config.toml
model = "CTC audio transcriber"
dataset = "single English nouns, adjectives and verbs, spoken by a formant synthesiser in many voices"
train_examples = 78125
time_shift_ms = 50
input = "waveform_16khz"
tokenizer = "char"
vocab_size = 29
arch = "transformer"
norm = "layernorm"
norm_position = "pre"
activation = "squared_relu"
mlp_ratio = 2
head_dim = 32
fused_qkv = true
bias = "none"
qk_norm = false
parallel_block = false
inner_norm = false
moe = "top_k"
num_experts = 64
moe_every = 2
expert_mlp_ratio = 0.5
experts_per_token = 2
shared_expert = false
wave_strides = [5, 4, 4, 2]
subsampling = 4
layers = 8
width = 192
positions = "rope"
residual_init = "scaled_by_depth"
optimizer = "muon"
muon_scale = "match_rms_adamw"
lr = 0.0032
momentum = 0.98
nesterov = true
orthogonalizer = "newton_schulz_5"
adamw_lr_other_params = 0.0009
magnitude_pruning = 0.5
steps = 12300
batch_size = 128
epochs = 20.2
lr_schedule = "cosine"
final_lr_fraction = 0
warmup_steps = 610
weight_decay = 0.1
adamw_weight_decay_other_params = 0.05
Rows from expert 27 of block 3, named by matrix and row number. Rows with one number belong to one neuron. Each number is 128 + 24 x the weight over its row's rms, rounded and kept within 0 to 255. All counts start at 0. Numbers have three digits each. After the name is the row's rms in percent of the matrix's.
# up: expert up (model.blocks.3.mlp.up, 64x96x192), inputs 0-95
# down: expert down (model.blocks.3.mlp.down, 64x192x96, transposed), outputs 0-95
up.2 096:128128162128128128128130163128098165128128157128160128170128157143102133146128097070128128139140114108128135128125128128131128128128128120128085128148128159128018128121163128128128128114128118128149128143128152128128128170128161103128128150128128158138093122128128079145163128128096128128
up.3 152:128115128128128128092128128128054128128128140128128188198128149105106128128145130128069128128128128128128128128128142187128156128173128120139128128133128086130128156128083128128142128128149128128154156128128128128128072089060128128140128128117128128128114131128091143128128121128128090058
up.4 108:128128128120128084124107128128128128128128128128128158049082105128128140128080084128128128141112128128128128128197128148128138128128128128128128136043149128128155083087181125128117128128079128155139128128150128165128182075128128128128134162128128128092111148156147099133128113128128128128
up.5 129:136172117128150128128128145128059128072173128128145128128128158128114160128084128128128128128127138115085128094099128106092091128128135128080163101128082078153128179128099128128128128128128103152128128143128129114089118128110165128128134128161085133128128128128106122172168128082174128140
up.6 050:158167153160128097150144128119128069113101108137137110147114128157128128154118128128128128103150157149113128153116128128142066157128191148144152117097172119136128092119095141143154128142128128128128128120110128128105149112136145128104208112150128150104162118128100144080151096106128119128
up.7 135:183161125128128062128128128128146128128128128210128128100128128128128076128128128148128128109128122128128165128128115128128074189128128165164155149128128128058128128128128128154128154128124128128128128128128157128087097194128128102087128128128082128091128074128127140128091128119128096128
up.8 088:115140141128128128128128154128128088072093164152178128128087114142128128152116124088105147128113112092128197140128128147128128128128128128109180128128082128099117128128128142151128125128128128128095128071128149117106128085135160128058128128168128128128128184128128128086128146128128128132
up.9 088:128112128128159128128128128138168128148128137112159116164128108128128061128164123128128154128128128128057168128128058128119128092128128128128168143128085078128168128128147128128128153128130128149128176128087141075136151128128128128128124128182128120128128116115181154090128128128128128128
up.10 059:144128166176128128128128128128083114072152132113150128128112128128128100117123128160172128128103128068128128173128128072170128122126163126128128105128128128128090128144128129128128098128105128165101122091128128128128137155177128143089128145128128128128143128149128087050128128148128128124
up.11 074:114141128154128162141128128128128128155087128152159178106140148128085152128128080128109128082128078091131149090128129166160128098128128128171061144128128128175122128128128128136128128146128128128154140162180128128128128128078119114083128088128128128128118128103084111128150128128108128116
up.12 127:128115152128128114128128151113108144128128104091128128128128128128106128128123142128155152128128198147092128128128128128104105128104128174172075128029128128128128128128128096128128128113125136128064068128128128128083115183153080128128128185128128100102128108128128128128114095081128128128
up.13 053:173128128164151128137109102153121163128128128110110050115128128115138112141128153107113128163128209128100147139150120156128128150128115070163118056117116128149162103128092128168155102157128128148082094172128128169101128147109147099095177102148106105107128104128148140128143128118128128141
up.14 154:128128128158128131128165128128188128128128138128198162087099116128114092128159128128072128156095145128118146138128128128128103128167128128128128128155128128128128128128158128149096127127076128128196141112128136128128128129141145128140128151128112128129128128166168154185128068096128109080
up.15 087:096164128188102128096128066128128155128128082095089128128128128128128128170128128128128179128147128141128094165128093128128146182128109128128128128128128104124128128128097128128104128128128149128128087128128090150128172128128128128099128128128128128128124125128184128128128105128089128128
up.16 067:171168128120128168091128088134128128123103128087128128128136128128128112128128090171076089128128102109128128128121128128138128096128128156128128105128128112128157173128131128128128150107113107128170074063146128128128128128087074121171145102191128132128164103199128144128128100100128104161
up.17 142:128160061128128094118128121097152108075129128128148114128096149128128128128124088109081128111185165128137128128128157087128128098128128097128128128129128059128116166128111128159142070128049108104082128128128134128128140086128128128128128128128128092137107128181121083199128117063120106136
up.18 134:158128142131155128128128128119157128114075172161115130128128128103128128162102148150128128181109098128150126151124128128100128162162111104128128128128128128167128128140114128128128128098187058109103106128128140128099128128128183121144098128128128110128128071059090128128128128128100073128
up.19 113:128128129128128128128128128128088176071128128126128049128128087128128128128073128128128128128128152128128128147117128128128128193128155128128128128128069128121128183125128128128128119128128084128172147128128142174128128118091168128081128079128128128128099128128128140128128128128147171128
up.20 093:156167168175163109128128102158105128128128128085128094128128128128151159114108084128092128128128128128128114169136100128128115103087128128128128082128128117153160121128147128147128149161173128128082097128128128128141128118154155168128128105087128128128128121128128128128128127128128128128
up.21 074:128147128128128128140128116087172082128101128128128070128128175168128128128102128128168128128128128114128128128171147128128154128128128128128095181146128128146128128128128076128128128158128106128128128153128128128108128141128128128128147128128128128179154128128128128158210096090160128151
up.22 091:118164146128128128164145128128158128128128163135128108128128134128128128128128141128128128152128109064081128128128128091178128151098128109103166087160128131128128096128100094128128095128179113138128128097128184058128128148128128158128128128128152099107128128165157223099128175150103128128
up.23 128:074157128141128128128166119120148084093128128110176122128128145128128122128144168150192128085107128128128128156140128054128129128128150110186131128128115128128128128195086128083128128119150080086188128088128099128128190128128128128128136128175128170128133128065128128128128128089054086128
up.24 108:107128128142088128099139146146158128128118128128128128185162128128128055128142128072172079128084098128128133128046163084171128127128192128128128128111128077128128231096128138194107128165094128128128147090077128128104086094128128128128128122128128128128128128128128128166128128125141128128
up.25 042:128128128175095112106142128128128148100141128128143100093147128161107093128104149173144170144149128104128128143107128141128128107128128153109091087128128128151164100128128128128128112128128148116128090128109139128102111116098149101117128128128179053139128159105128101074128104128128128145
up.26 138:091177128160179128146125128137128128128179097128169117128138120083128153098128078109123128128203088128128128128128135149113145128128142128128128128217097128128190128128128162128095167151163128128128128152128185096120128078117144128128124140127090128128080137106128128128115128141088149116
up.27 135:128128128162137110128178128128128128128076128128128192128119079128122128128128128128152128128128127094127128156128128128128154128128128128128128128122111128128128128128128116159070092168128128083168128194128114128128114169116135086128128155159110149055174128146095128142128106047128132128
up.28 089:128150185128128128148154142109128128128151140128113192128120094128090078180152110102161153128097124085128153100107128116145099128172141133152128057091130128151081157128128155128128128075142128092128128101128136128163147079128182188163128097161128088128128128128190115128142106128128098128
up.29 094:128128128128146193128128116128128163128128128128128128181128128173128127128128128171128103157038128128128160141198105112128128128128128128128128136128128074128146128128128136128128128128128128140136128128128207128092096128143128128132051128128128128128128185152128128128128128128101128123
up.30 094:128175128128163089071128162128128061128185149128158167128128099116128128157157129162097128128110105097128082121128186128083160097141128049128128148128128116128112128128128185189139074159128128128128104147119156102163128128114144135128161128128112151154082128098092128113139128102128133128
up.31 095:128128104141128128128128128201128128128128128128128173128128153128088128094128128128081128177176128128128119128128160128128172128122118097128128193128128128164128146128103162128072128128180115130173115149128128128128175128166128128128178128128124128128128170128083128147128100128128154065
down.2 095:199128145114128128128137133127185128095128128128128128098128081150128087197128128128128128128128128131128128161128081121128128100128128128128128139081120128116128147137128071081121128158174151128128128114161108128100126119086059128128128128128128100128145128086189128128128098128179143083
down.3 121:096116128128128128128173128128128110128160128128174128065135128215128125128143063128128128128128128128076166152128146128128128122128128056138128099128126128116128115128162145146096138128128128132128185128091128153120177185128079090128128128121109089128137123128120121091128074128190128128
down.4 121:128043128128128229189128128155128105128128079128128128128103133128105092128128128139128059148075186128127128141163166094128128103186101128128128128128077128128128128128128128092128128116128128088090128128142118128128151128128102128128128165128128128128130128149100128128128128128102108128
down.5 118:128128128166127134128128128102128134084128128128128128131128128121128157128128128159128128128152104128128128076128146128128128128128130128076114128128128110098128128171168132111128128128158112156128096082128128171060103182079128145128141128116128051128128128128128128118092128128128128128
down.6 061:078101128140128128128119119148128105180101113094109105137154128154128080104128157097136128128153128067155079128117112159145110147147101146166100128128128157144111128135158117119120128099097117109128173128117104114137119128110128128116138138141140105141147128182158068128111109117112180120
down.7 134:121128128128128129128128145128128118128143142039143128128128149128128128128111071128112128151128128121094128126154128128081128128085128103139128123128174128065073103128094128128128128111128128128128137128084128142098099128146122128177128128128128128128128128120104133164128100091128139078
down.8 099:128128128128128128101128149135135128169128128128155128128161128173105147128128128128128128128128079128189128139128128128128128128128077128116128105095147164128172102145161174128128171128128077128169201128128096153146086128128128128152141171128128128157128128128119156171158128152137146186
down.9 098:128128111128175128121155095126137128128128128128128128085128095128128186182092128128124128113146128156128128086087128054111128128128123146142109128128128189128092139149128099050128128115128119084128092128180127083128128128128128094151128091136128128128128128128182128090163149128192128143
down.10 065:128128128083133128139052128128128128128128128108128128128123179145128153098127128079128128128128128128128097128121120128148151125209079115128129160124128148128149098186154115143128109128128120131070128128202092128128128094128128166128128137128069156128087098139128128128119142173087128128
down.11 073:162142171128128128128128122128177128140111128096104128137128136115128128100106128128128111128174128128128170128128134128151128142128151167089112160137073128136088128102128128128128128169078197153128128105081136128082124128128102105075128151128161128094156079148144128128163111128128128128
down.12 118:176128157128128128128120128134135128128128128128131179132128143119128128128128103102128128104118142128158128128128158092156128128143129128128128145107196153128176128128128128117112128135128046187128128128141128128112144114080128128128128128116085128128194170128123101128128128128149095165
down.13 055:139142117097128160128117094128181146162128128171128128099107153151052128136152128116188137079054128128113138142128110113113166094128128109128145182114109128114128139128128170119093105128128102151121143109088104128118149128143146166097128194112140137128128161128141141190128128128140128119
down.14 121:128128128159149128158172157128128128157128175159128095128128128128152128128101128146128174128128128079170169128128190128128128110159128122176142128128128128091189128085128128128049128128128063155128105128128128128128078092127128128133104128157128143128128192128128156128112128128128133091
down.15 081:128162073128188128128128131128153128199128095128131128092045128128128135128128128144128141128098096128128128128128126128128128128128111099133128128086128128128128128128128128091128128128128128128128128128100155090128128128128128128101128129128098161128128128128128151128128116128128128128
down.16 084:128121186128138143128128124128128163134128128114126112105128113114128128111128128109155071140167198110104128128128128145087108128128128128128053112128128101128108128153128128175167116128128156148118128100128164179155128128128128128128174128128128128128128128128109128084138128128128128142
down.17 125:128137128128128072103128128128128128128115128116082128128128128015128149128178128067122097128142128128128128129127143149128137134128146147179128128128139078128128147128128128142128128128128128128149118093180193094128128128128128128109203128115110164108128155145129128128128159128128107128
down.18 120:118172128128139128128128128128128139094128128128166159128134076128159128083070128110128111128140167153128144128128128128150103128111146128079128128108082128160128128128132128114128128123124164128085128128128128128128078128187128107128128128128128128169128128128128128137148128128203073128
down.19 121:128128128128131128160128128095119128128128156183083098173128128128128128128081119128156128128129128112135128128132128062145110128191127128049128128128090128197128081128126128146131124144128138128105128128165128170106128098112128148128128128128140128128138115079125147143128128128128128128
down.20 107:105101128128128128128125153128128128128149128128128128128141128179141128147164086172169128128109128128128128128110151191097156128161151128162128195128146128046137128128097173169128128128149128106092128128128139128133128110128128128103167115075165162128128146102104128147128159096106120128
down.21 099:137128128145179128170145128138086175128128128175128128128139128128128124128128128128161128128128128128099128054137117132128128170074128102102090163128128128147128128128128128120128128128128095128122161099128128128128128128164128128128161117128128162128128088128066132128139128151128128115
down.22 110:140103128186145172128082128098135123128128128128111150128128128107126128164128128077128128128128095105207136128128128079128128102081144127144128116092109087133144128128154128119128172126128128046096172128154087175128076164099128130128099075119128128128171139154138128128128128128166128155
down.23 121:128128058128163154087096086128128119128128128128104128128128128128128128123128098128128182107099104128128128111128079128128128069128108091137128128128112128128128128147128128123172098116128169128180158136128124128187128128128188128117128167128128146128148183128128128128128120104128204128
down.24 103:128150128128203150128128067128147135128128128128162079128128128128128128140128128128128128161162128121101128118128112128128128128139128099128128128142128128128128128086128128128128153120128128128128128128128128152128122128121128132128128128128180072128080177128128128128128128144128128128
down.25 039:143114141108180128089128152148128160128113128128128128140128112115128128128128114128128144114128079105128128128128088128146128128146128128146055114128128128113174142115146111128128170110141052152105128144128143111106150165128091099107160128148113128128128152128128172128128147128158128082
down.26 126:128128072157084128128128128128111128064105128128128101128128128128128128157128128163128128110128153128128138111128116154128151141177128105128196128128128128082128128070137170086128128128128099128077087128128120125128128132128128111128128162179126128128128123197182128151123128128086128149
down.27 136:169128128141128128184198128128128118101113154128128128128107129128128128128128128105150128074094128128128084128128128106157128145086148130161128128128128128128128128128128161075128128128128128122164128128128167128128100136080119128102169146113128124128130128128128142128098130099128110103
down.28 085:149098128151123128128168155128087128128118147066128104105156128128104128128156128110098128128149128128109128143128128106128128091099118164106128128128128101128181112128128128138159157148160167128084128128140128173093147100146146087108128128128156164158172163128086174128128128173145128143
down.29 095:128179128128128100128128169103128089128128084128128128147125128128128128155152128114128128128124169128128158113128092122126052128128128196128128128128128128128128128074127128139128128152036128128128091128128128128128128157128128128128128159128168128128128168128128128071087174136128128128
down.30 098:162128128128128080128087112128108128177128128077107111093090128191128128128128128128129128116140128128128105128174102128128128128128128128128140124088098128128128128102108128128167098128128128114163128099171128128128128128128092174040090158128128128128171107128173128165128128128145128081
down.31 099:128130154128128166128128162128128128128128084128169145128028128164128204174128100128128128193128128128128128128076128097128128128128128128079099120128128128109128128132180128128117071128128128131128101133128096124128128128128128123128128102143185178128069148093182076128128128128128158159